config.toml
layer_scale_init = 0.1
parallel_block = false
inner_norm = false
num_experts = 8
expert_mlp_ratio = 0.5
projector_hidden_layers = 1
max_grad_norm = 5.0
max_steps = 15100
batch_size = 128
lr_schedule = "wsd_sqrt"
decay_fraction = 0.2
Rows from block 4 of a small self-supervised image encoder, named by matrix and row number. Rows with one number belong to one neuron. Each number is 200 + 40 x the weight over its row's rms, rounded and kept within 0 to 999. All counts start at 0. After the name is the row's rms in percent of the matrix's.
After each neuron's rows are labels from the 100 images, of 14976, where the neuron reaches its largest size: "strongest on" is what is common among them. Only what is clearly more common there than usual is listed. The data: analogue clock faces.
# gate: MLP gate (model.blocks.4.mlp.gate.weight, 384x128), inputs 64-127
# fc1: MLP up (model.blocks.4.mlp.fc1.weight, 384x128), inputs 64-127
# fc2: MLP down (model.blocks.4.mlp.fc2.weight, 128x384, transposed), outputs 64-127

gate.353,123,187,201,212,179,215,170,202,209,230,154,272,259,176,168,85,242,184,179,168,214,290,204,207,246,219,221,201,170,165,205,222,185,95,146,168,213,175,109,227,196,215,188,219,220,236,158,92,200,214,256,175,234,212,172,185,278,194,277,152,197,270,243,227,208
fc1.353,128,217,217,161,212,227,169,271,140,193,225,171,158,210,224,128,218,226,200,176,198,204,191,170,198,194,163,317,302,223,215,214,215,212,53,230,208,173,261,252,137,166,207,187,189,141,153,261,174,187,201,230,163,230,188,221,154,168,166,199,220,218,186,138,205
fc2.353,116,224,208,251,182,271,239,181,237,201,182,202,184,158,195,183,205,134,194,194,193,197,210,174,183,210,166,191,120,181,208,201,190,275,239,166,210,213,269,232,331,236,178,227,196,135,167,199,205,156,197,233,207,112,92,215,231,236,182,217,204,219,182,223,170
strongest on: square case; dark face

gate.8,071,238,171,222,152,209,227,198,174,182,246,200,225,189,202,180,275,345,181,202,207,237,136,178,212,215,161,173,284,215,206,205,130,129,201,96,179,138,211,186,171,213,200,225,226,170,188,224,243,231,186,150,179,179,161,189,190,147,109,183,195,155,191,208,228
fc1.8,068,237,157,213,132,213,198,187,167,205,214,218,184,199,265,177,336,242,245,188,180,254,138,154,217,174,194,155,117,207,210,233,245,230,190,226,166,148,206,236,191,156,124,224,197,174,201,192,197,210,192,127,240,206,273,172,201,222,234,237,272,227,185,173,205
fc2.8,069,257,186,256,164,170,186,265,216,144,150,204,153,254,184,162,199,228,209,159,193,228,145,212,173,258,214,142,254,323,225,211,220,156,244,149,220,227,116,197,158,169,200,171,195,218,188,248,205,152,142,190,133,142,147,265,204,215,185,237,251,189,179,179,216
strongest on: square case

gate.213,105,212,166,206,152,223,202,201,143,283,250,203,207,282,217,152,242,204,153,194,202,306,229,161,256,250,245,183,175,202,217,190,164,238,137,176,201,218,247,242,164,151,209,144,235,213,231,137,180,190,217,133,268,119,102,200,192,197,200,268,194,212,215,218,170
fc1.213,095,206,203,184,294,192,223,247,275,184,189,219,141,267,180,170,221,207,161,230,214,185,279,165,284,205,211,240,221,213,166,155,158,260,234,253,225,129,219,241,236,198,166,157,276,201,196,265,191,213,158,192,160,243,277,255,150,281,184,179,173,221,191,194,186
fc2.213,089,182,174,253,230,219,190,236,213,143,212,206,304,169,243,222,186,286,233,203,177,201,195,209,181,163,280,212,234,230,226,213,230,212,170,203,230,256,255,210,203,210,218,205,251,146,196,203,289,212,206,223,198,172,211,241,148,212,227,222,208,178,242,202,267
strongest on: four ticks

gate.67,103,215,284,171,137,82,160,195,249,199,179,226,132,179,206,233,217,228,235,153,221,175,166,246,143,197,186,184,160,191,256,192,253,204,198,167,256,193,233,163,180,129,236,199,155,201,220,213,253,228,200,205,229,196,233,175,196,201,201,245,250,206,173,210,226
fc1.67,119,162,218,146,233,115,208,179,205,185,229,274,165,236,189,208,218,138,198,230,118,174,179,236,155,158,169,146,186,196,233,194,265,179,224,220,159,169,175,254,155,143,249,131,191,195,212,238,239,219,212,235,182,219,200,179,199,187,90,133,201,203,198,172,185
fc2.67,096,193,139,255,251,230,218,175,123,233,187,177,257,202,189,226,187,177,192,117,194,243,309,216,222,176,195,200,213,178,195,243,162,203,170,224,216,127,215,198,211,230,209,206,205,247,203,171,218,182,191,177,194,169,134,198,216,189,207,164,170,319,197,233,186
strongest on: numerals

gate.68,038,188,213,176,193,229,215,124,181,173,236,181,216,186,218,224,272,253,166,230,187,220,122,136,157,200,226,321,236,277,226,175,182,136,229,145,170,226,212,247,178,219,119,126,199,209,191,215,221,193,159,211,254,174,214,245,194,155,261,156,227,168,137,181,208
fc1.68,040,221,210,171,180,201,228,264,189,254,196,201,252,129,204,137,301,221,158,163,229,192,159,199,193,155,234,180,172,219,225,221,200,188,173,111,162,218,271,248,215,244,161,159,200,137,228,201,240,157,180,142,262,139,229,210,230,267,185,212,228,164,217,227,186
fc2.68,047,187,217,258,172,183,196,247,345,182,150,228,113,214,218,196,199,179,269,163,195,155,159,162,190,214,217,165,160,181,226,278,218,220,201,171,185,224,258,192,220,189,166,186,167,195,197,208,261,178,222,249,202,209,243,240,226,307,204,255,195,149,244,184,168
strongest on: square case

gate.162,137,203,167,267,116,202,175,192,185,213,244,138,222,165,223,192,235,191,213,119,302,245,230,205,210,229,206,238,181,215,231,166,171,245,151,160,214,224,176,150,136,166,209,205,201,159,147,158,143,227,228,192,259,145,208,181,254,202,300,237,228,193,165,201,259
fc1.162,171,211,132,181,230,245,173,217,236,211,151,168,242,205,211,207,223,250,158,219,205,134,202,176,223,289,226,214,193,220,146,287,196,237,237,161,282,238,220,218,192,228,188,257,216,206,185,212,110,163,166,159,176,224,140,237,193,269,214,213,228,206,239,251,182
fc2.162,082,162,258,196,183,212,159,198,203,219,219,210,203,160,203,199,198,214,160,203,196,158,186,205,221,148,201,210,203,176,210,199,149,212,209,229,200,171,167,194,223,197,193,204,199,241,194,175,188,196,204,226,178,225,216,199,0,173,198,189,143,204,184,195,162
strongest on: second hand; dots

gate.171,109,220,172,179,173,256,142,110,215,182,221,114,167,220,213,181,208,204,231,189,243,208,256,137,261,205,220,159,78,199,230,180,210,194,159,217,272,160,178,204,143,201,189,229,215,218,181,263,187,237,176,187,189,171,230,166,195,200,220,275,178,173,185,197,205
fc1.171,107,166,164,106,254,179,183,133,257,180,235,171,195,218,219,222,209,229,207,214,141,227,186,124,215,274,170,139,174,156,129,209,182,242,166,197,308,206,182,220,176,255,205,156,194,183,228,190,213,149,119,177,179,178,196,174,165,170,208,167,191,159,206,192,154
fc2.171,131,218,207,192,160,117,147,170,144,231,168,186,151,179,220,201,205,166,229,206,175,218,111,176,187,235,98,172,280,165,196,219,176,209,186,199,184,125,94,185,169,260,188,172,185,256,205,280,234,104,210,258,116,202,252,161,215,156,214,162,216,195,158,174,177
strongest on: dark face; dots

gate.38,108,185,192,189,313,217,215,210,224,245,226,154,227,197,192,345,200,144,302,190,224,182,249,163,191,170,240,163,276,111,221,189,202,228,249,172,186,243,238,214,204,114,196,224,235,238,224,222,210,187,215,246,224,256,206,159,180,180,198,199,209,94,132,232,218
fc1.38,120,263,234,258,212,168,228,142,264,168,240,173,206,174,184,285,129,195,216,146,193,224,176,278,163,177,163,178,165,179,200,190,225,300,176,171,207,262,223,102,217,219,193,156,126,151,214,225,152,188,193,212,217,140,72,202,232,162,169,186,221,177,174,191,215
fc2.38,119,183,257,196,168,189,191,201,156,197,203,198,176,118,164,28,214,203,236,252,163,209,191,190,185,196,175,193,121,226,207,128,225,116,161,249,173,198,170,192,216,153,192,170,176,159,221,191,199,170,218,171,277,216,183,185,192,170,269,176,168,231,208,215,164
strongest on: numerals

gate.341,099,286,211,164,164,204,217,264,232,175,144,260,276,180,184,105,230,276,190,177,188,153,200,224,213,196,187,208,210,154,142,192,238,104,142,191,191,216,217,243,200,240,210,259,229,199,211,184,149,76,183,218,205,195,190,216,254,158,160,167,186,246,216,261,208
fc1.341,108,193,168,218,236,216,209,177,279,211,136,237,133,158,255,297,167,174,233,267,215,136,227,140,220,205,202,240,181,223,187,226,154,276,271,207,165,256,290,134,337,153,158,188,171,241,269,203,237,171,169,215,214,203,194,226,171,225,218,171,168,174,209,168,175
fc2.341,105,248,262,163,92,176,177,248,106,157,140,177,183,219,231,158,222,207,221,231,208,280,187,164,213,156,203,142,153,201,209,142,207,146,153,189,201,223,193,192,82,203,189,146,249,258,179,212,180,242,215,251,258,214,251,168,224,161,167,252,186,272,157,217,228
strongest on: dark face

gate.126,088,174,275,165,136,187,224,256,104,207,199,182,139,201,243,159,221,223,227,184,222,202,203,235,201,229,296,225,170,182,177,232,162,247,218,167,180,213,182,229,114,163,175,147,147,124,215,254,259,181,190,232,270,144,221,162,194,224,191,260,245,227,204,218,175
fc1.126,090,211,202,184,141,174,238,209,189,189,201,175,216,244,206,202,138,178,150,164,182,177,181,222,254,219,249,172,285,172,144,191,154,159,221,219,186,171,167,267,141,239,165,140,238,190,145,231,267,180,171,173,283,122,166,201,275,237,171,141,217,151,238,212,201
fc2.126,097,199,242,239,253,215,170,222,231,125,236,225,206,156,185,163,242,204,293,220,219,271,150,250,189,221,146,180,150,262,149,174,172,166,155,167,192,155,258,190,219,238,154,204,196,178,187,181,197,242,249,220,275,286,236,191,182,284,259,293,200,226,199,230,223
strongest on: square case

gate.127,133,230,155,234,98,192,163,181,198,236,174,205,208,154,228,173,185,155,259,146,219,233,199,259,203,253,218,194,145,212,208,215,268,225,140,231,217,218,212,188,150,108,184,224,191,211,182,148,157,188,217,188,254,157,184,162,219,219,235,279,228,198,239,213,230
fc1.127,116,83,305,185,247,195,198,237,214,201,203,222,229,271,222,225,156,203,132,210,177,202,192,124,213,227,221,190,175,176,206,264,48,181,210,153,193,234,235,193,200,178,231,142,195,222,198,186,191,208,204,155,244,143,117,188,209,231,206,267,183,224,189,203,112
fc2.127,117,239,124,221,210,91,156,200,220,237,170,195,166,263,175,151,220,182,218,143,224,196,201,173,189,208,181,162,212,235,180,238,116,228,155,193,187,171,177,203,148,210,217,181,197,200,205,248,179,291,226,247,257,215,166,171,266,173,204,176,136,258,180,223,211
strongest on: four ticks

gate.36,096,124,267,226,250,162,231,166,281,218,236,180,164,167,180,237,173,224,169,105,202,131,121,141,186,201,213,116,215,189,214,151,146,221,208,146,227,196,142,149,211,246,236,235,189,191,188,149,228,197,215,183,164,230,267,190,193,251,175,171,224,174,212,228,166
fc1.36,102,211,258,190,205,227,179,211,197,188,207,134,147,173,230,204,221,257,196,96,222,187,183,159,217,269,178,225,138,249,168,154,170,251,114,202,258,231,205,164,172,140,190,295,218,191,205,275,200,169,139,170,160,168,269,246,218,220,158,302,240,188,175,200,202
fc2.36,106,197,161,212,248,180,217,250,262,158,153,199,224,260,193,141,171,180,125,272,219,250,151,203,232,207,146,146,194,174,212,257,184,173,234,183,240,228,239,186,275,265,157,206,208,250,195,182,254,215,215,176,210,202,140,195,166,232,209,226,195,143,215,238,186
strongest on: dark face

gate.28,106,228,173,223,145,265,139,258,217,279,108,242,201,222,235,186,159,126,173,157,207,185,265,157,223,178,201,218,187,162,236,162,196,211,121,218,146,265,247,242,179,246,239,196,195,145,133,218,168,217,246,197,267,209,202,224,255,207,164,200,201,243,244,217,224
fc1.28,112,226,188,155,126,182,87,194,178,245,126,257,285,177,232,202,246,257,184,235,212,235,244,227,216,195,234,206,220,185,275,250,245,176,193,213,208,222,172,248,131,159,256,105,207,215,174,236,161,215,266,182,240,232,171,203,210,231,154,190,149,167,208,226,170
fc2.28,110,230,186,155,165,197,242,189,167,253,243,194,182,167,207,243,215,224,190,210,203,238,238,173,166,278,144,170,150,278,206,165,282,242,175,199,197,219,167,213,237,177,213,184,246,203,162,166,228,140,163,144,231,176,161,226,183,229,270,189,248,176,175,208,174
strongest on: square case; dark face

gate.357,101,182,174,189,145,123,190,197,265,209,190,192,146,267,232,197,288,183,215,188,210,170,217,258,150,224,234,105,121,195,247,196,288,224,239,231,206,243,284,173,231,112,198,169,184,251,211,187,149,192,218,154,262,149,176,192,215,193,216,197,229,275,181,216,238
fc1.357,099,274,171,240,191,220,229,181,212,214,203,181,169,195,198,132,248,162,260,192,196,248,224,209,220,138,247,195,230,177,185,203,164,154,212,177,153,194,191,225,227,224,183,222,205,228,209,124,203,189,223,306,185,214,160,189,188,178,195,130,140,246,137,218,304
fc2.357,092,230,240,200,209,239,158,295,187,238,290,145,263,179,199,197,202,265,174,234,222,168,177,260,188,194,134,228,216,139,169,187,226,184,233,232,237,186,185,166,268,151,200,203,204,208,228,223,197,207,221,159,196,191,209,175,208,205,271,164,229,154,204,168,184
strongest on: numerals

gate.146,076,199,239,228,217,189,184,121,109,212,217,245,224,107,184,162,261,194,232,203,205,270,204,168,211,208,219,254,217,247,194,238,217,204,183,197,219,116,221,286,145,193,221,163,141,178,243,236,234,171,214,195,253,209,167,153,198,278,181,207,213,168,183,200,201
fc1.146,069,182,182,258,287,200,250,182,207,182,266,174,213,149,194,196,280,210,230,264,217,169,149,152,213,227,196,103,207,228,166,100,227,135,196,191,217,221,150,165,195,189,205,175,219,181,179,166,214,161,200,156,219,267,314,211,165,175,210,184,202,202,210,226,253
fc2.146,069,231,193,205,224,160,170,300,249,181,163,185,235,183,183,112,206,257,325,195,208,236,182,217,213,214,224,162,210,295,233,225,272,148,221,175,201,239,163,183,166,219,223,167,134,160,229,140,246,178,194,164,258,203,232,251,218,203,237,231,168,186,163,241,210
strongest on: second hand

gate.103,085,217,222,179,206,200,266,165,223,211,259,121,127,255,191,238,168,181,243,127,291,166,184,259,194,238,204,161,174,208,207,198,225,188,167,230,257,185,231,166,189,197,97,187,183,223,218,173,175,211,153,168,224,117,199,194,198,216,277,312,269,187,188,256,191
fc1.103,099,124,152,162,234,167,279,160,227,209,244,192,197,257,232,250,262,222,188,210,223,152,225,147,229,215,228,192,271,245,133,183,138,151,180,211,242,153,112,298,131,236,130,136,250,203,198,249,240,169,153,161,194,183,144,195,207,190,182,175,241,189,186,220,159
fc2.103,107,208,153,178,170,233,177,208,137,209,81,209,84,174,196,287,241,284,194,212,180,214,184,168,193,200,212,253,267,130,218,210,182,184,210,209,199,171,275,236,223,198,219,185,192,229,191,143,257,150,223,223,170,78,111,150,213,207,222,173,176,228,206,198,171
strongest on: dots

gate.377,048,241,162,213,207,188,194,148,200,132,206,282,219,178,228,171,285,195,260,232,174,213,222,268,197,260,185,234,212,167,212,244,312,157,217,194,190,187,170,173,168,171,242,173,181,223,179,211,194,140,208,276,168,122,212,184,200,227,232,192,208,243,179,143,248
fc1.377,052,193,192,208,254,170,177,256,196,171,188,229,208,176,200,205,172,175,344,210,202,197,164,214,198,209,241,161,156,184,171,206,195,188,270,187,236,178,166,206,163,164,270,221,252,177,145,179,166,158,222,236,271,287,192,220,209,150,190,208,189,184,152,221,261
fc2.377,051,170,214,160,182,207,204,186,324,172,221,219,123,277,238,197,170,202,303,202,182,208,190,188,196,215,164,162,108,178,209,191,231,217,206,223,159,182,262,180,228,181,157,193,169,185,206,156,215,200,215,238,199,247,176,216,261,284,104,212,194,166,193,170,155
strongest on: square case

gate.260,063,245,242,160,274,140,160,234,169,209,160,209,249,129,231,145,248,226,274,163,210,184,222,223,207,239,182,234,222,234,179,216,174,203,135,231,217,217,172,210,180,173,272,162,237,225,180,214,184,204,138,240,219,194,260,210,173,215,289,200,201,249,148,171,220
fc1.260,058,291,202,190,219,164,182,191,172,273,197,210,293,130,140,203,148,206,202,268,199,209,258,207,230,164,218,229,260,143,213,161,236,126,212,164,213,229,214,179,161,144,213,300,275,220,179,215,221,169,177,256,241,138,262,215,216,175,186,148,218,202,171,188,260
fc2.260,061,126,180,217,229,224,172,200,267,234,164,189,120,195,198,183,166,149,280,156,200,214,175,158,142,198,181,229,134,183,213,207,201,197,138,244,223,205,198,196,209,148,202,201,233,187,142,172,185,151,194,266,216,241,211,194,228,187,202,184,134,217,198,208,230
strongest on: second hand

gate.119,124,205,222,230,195,202,203,204,203,193,195,207,190,127,177,240,170,260,162,207,200,195,175,111,238,211,244,175,147,197,200,193,282,195,214,22,214,188,207,289,208,126,244,132,270,219,216,186,239,221,215,160,197,249,214,116,218,212,173,185,148,221,221,210,264
fc1.119,133,203,193,143,182,188,201,185,239,156,200,131,196,217,267,149,225,205,196,191,172,225,149,207,125,131,205,317,188,234,174,229,176,202,248,221,179,204,242,161,206,189,164,169,163,192,186,158,173,216,232,322,210,199,161,216,191,162,173,205,197,107,149,192,141
fc2.119,126,154,243,316,186,252,222,213,270,135,241,257,152,169,181,239,176,209,285,187,199,175,185,203,222,245,226,136,255,187,214,160,221,207,177,151,182,177,217,178,213,220,189,163,220,151,172,262,252,223,193,160,250,215,264,93,197,264,194,172,172,286,182,253,303
strongest on: dark face

gate.116,109,211,242,148,159,232,149,190,218,256,91,216,171,195,238,275,253,200,206,167,196,225,258,166,250,230,182,222,183,143,176,155,210,199,169,237,177,214,191,246,136,117,188,168,202,238,151,245,209,174,190,219,207,180,227,261,225,210,165,264,173,198,247,244,183
fc1.116,109,176,229,197,238,225,239,203,294,202,245,268,241,187,217,223,168,250,207,136,173,176,147,149,286,158,111,187,184,152,243,172,188,190,150,188,176,251,243,202,287,194,242,234,172,231,204,207,105,162,201,160,123,205,204,229,223,249,175,159,162,158,200,175,204
fc2.116,098,187,210,131,155,180,194,164,157,172,175,185,200,137,216,280,193,250,165,301,169,246,198,199,195,186,179,150,233,327,185,218,197,235,174,230,212,287,174,194,180,152,233,208,198,282,227,226,197,264,198,260,227,182,228,236,186,259,147,189,159,146,187,202,185
strongest on: dark face

gate.382,102,184,327,229,236,147,216,181,231,187,217,166,192,107,158,229,118,235,196,158,222,160,190,239,158,191,195,116,195,104,185,186,247,213,198,256,219,249,160,147,202,238,260,231,195,217,151,199,255,213,178,249,178,122,276,193,222,150,190,274,157,257,165,183,191
fc1.382,111,278,130,163,179,185,232,168,203,182,235,237,144,222,166,167,166,178,206,354,222,203,189,228,196,237,160,210,136,194,164,213,258,159,170,204,187,183,187,206,226,191,92,232,234,173,217,238,214,168,154,280,211,175,199,193,182,217,209,184,252,167,242,208,248
fc2.382,110,224,310,214,218,234,134,204,159,208,183,225,236,256,211,201,192,180,146,40,201,197,209,181,171,236,283,174,183,194,192,102,147,198,197,201,197,150,228,210,191,187,180,198,198,222,259,114,213,188,223,124,178,158,228,162,264,217,175,178,237,249,162,121,191
strongest on: dots

gate.322,112,270,260,195,242,142,223,143,212,169,231,228,149,186,200,156,131,209,210,184,217,187,158,178,245,192,160,207,235,222,187,171,128,174,167,117,240,186,174,137,223,192,229,236,197,198,217,223,194,170,193,244,182,104,220,218,188,277,232,243,203,194,141,169,215
fc1.322,127,280,274,214,233,174,199,221,182,165,259,218,197,177,225,159,109,245,193,168,193,261,151,216,201,186,193,199,202,143,185,233,162,182,145,142,217,256,208,155,190,200,202,258,190,299,193,191,166,163,172,213,201,113,143,259,157,183,220,230,130,202,157,202,228
fc2.322,114,168,295,207,256,147,196,201,232,239,191,193,250,217,204,237,207,214,149,248,224,182,224,232,208,210,186,231,236,166,200,176,147,253,186,221,219,156,216,194,209,157,200,219,256,195,168,157,225,223,192,156,203,217,156,203,186,221,239,289,187,147,189,255,209
strongest on: second hand

gate.208,086,249,204,240,179,151,213,150,205,155,232,178,183,133,212,135,232,200,195,149,248,215,137,249,192,202,176,201,233,179,220,121,150,188,203,258,225,225,176,135,253,159,231,240,192,142,177,156,156,181,227,210,224,196,250,205,241,195,243,163,274,259,137,168,294
fc1.208,099,200,190,214,260,160,216,207,229,130,222,257,214,138,156,181,147,279,179,185,177,204,147,232,176,212,179,140,233,236,194,181,119,179,200,118,159,177,198,232,292,177,157,210,222,150,266,183,174,160,181,231,142,246,200,245,204,211,236,108,246,219,234,184,227
fc2.208,095,177,221,184,173,150,205,213,202,224,203,184,161,194,241,196,200,234,228,196,221,189,253,203,196,202,232,244,286,188,196,199,234,238,204,249,221,144,229,208,196,210,190,188,232,293,148,187,243,185,188,203,160,226,278,197,218,160,279,174,210,140,177,199,249
strongest on: four ticks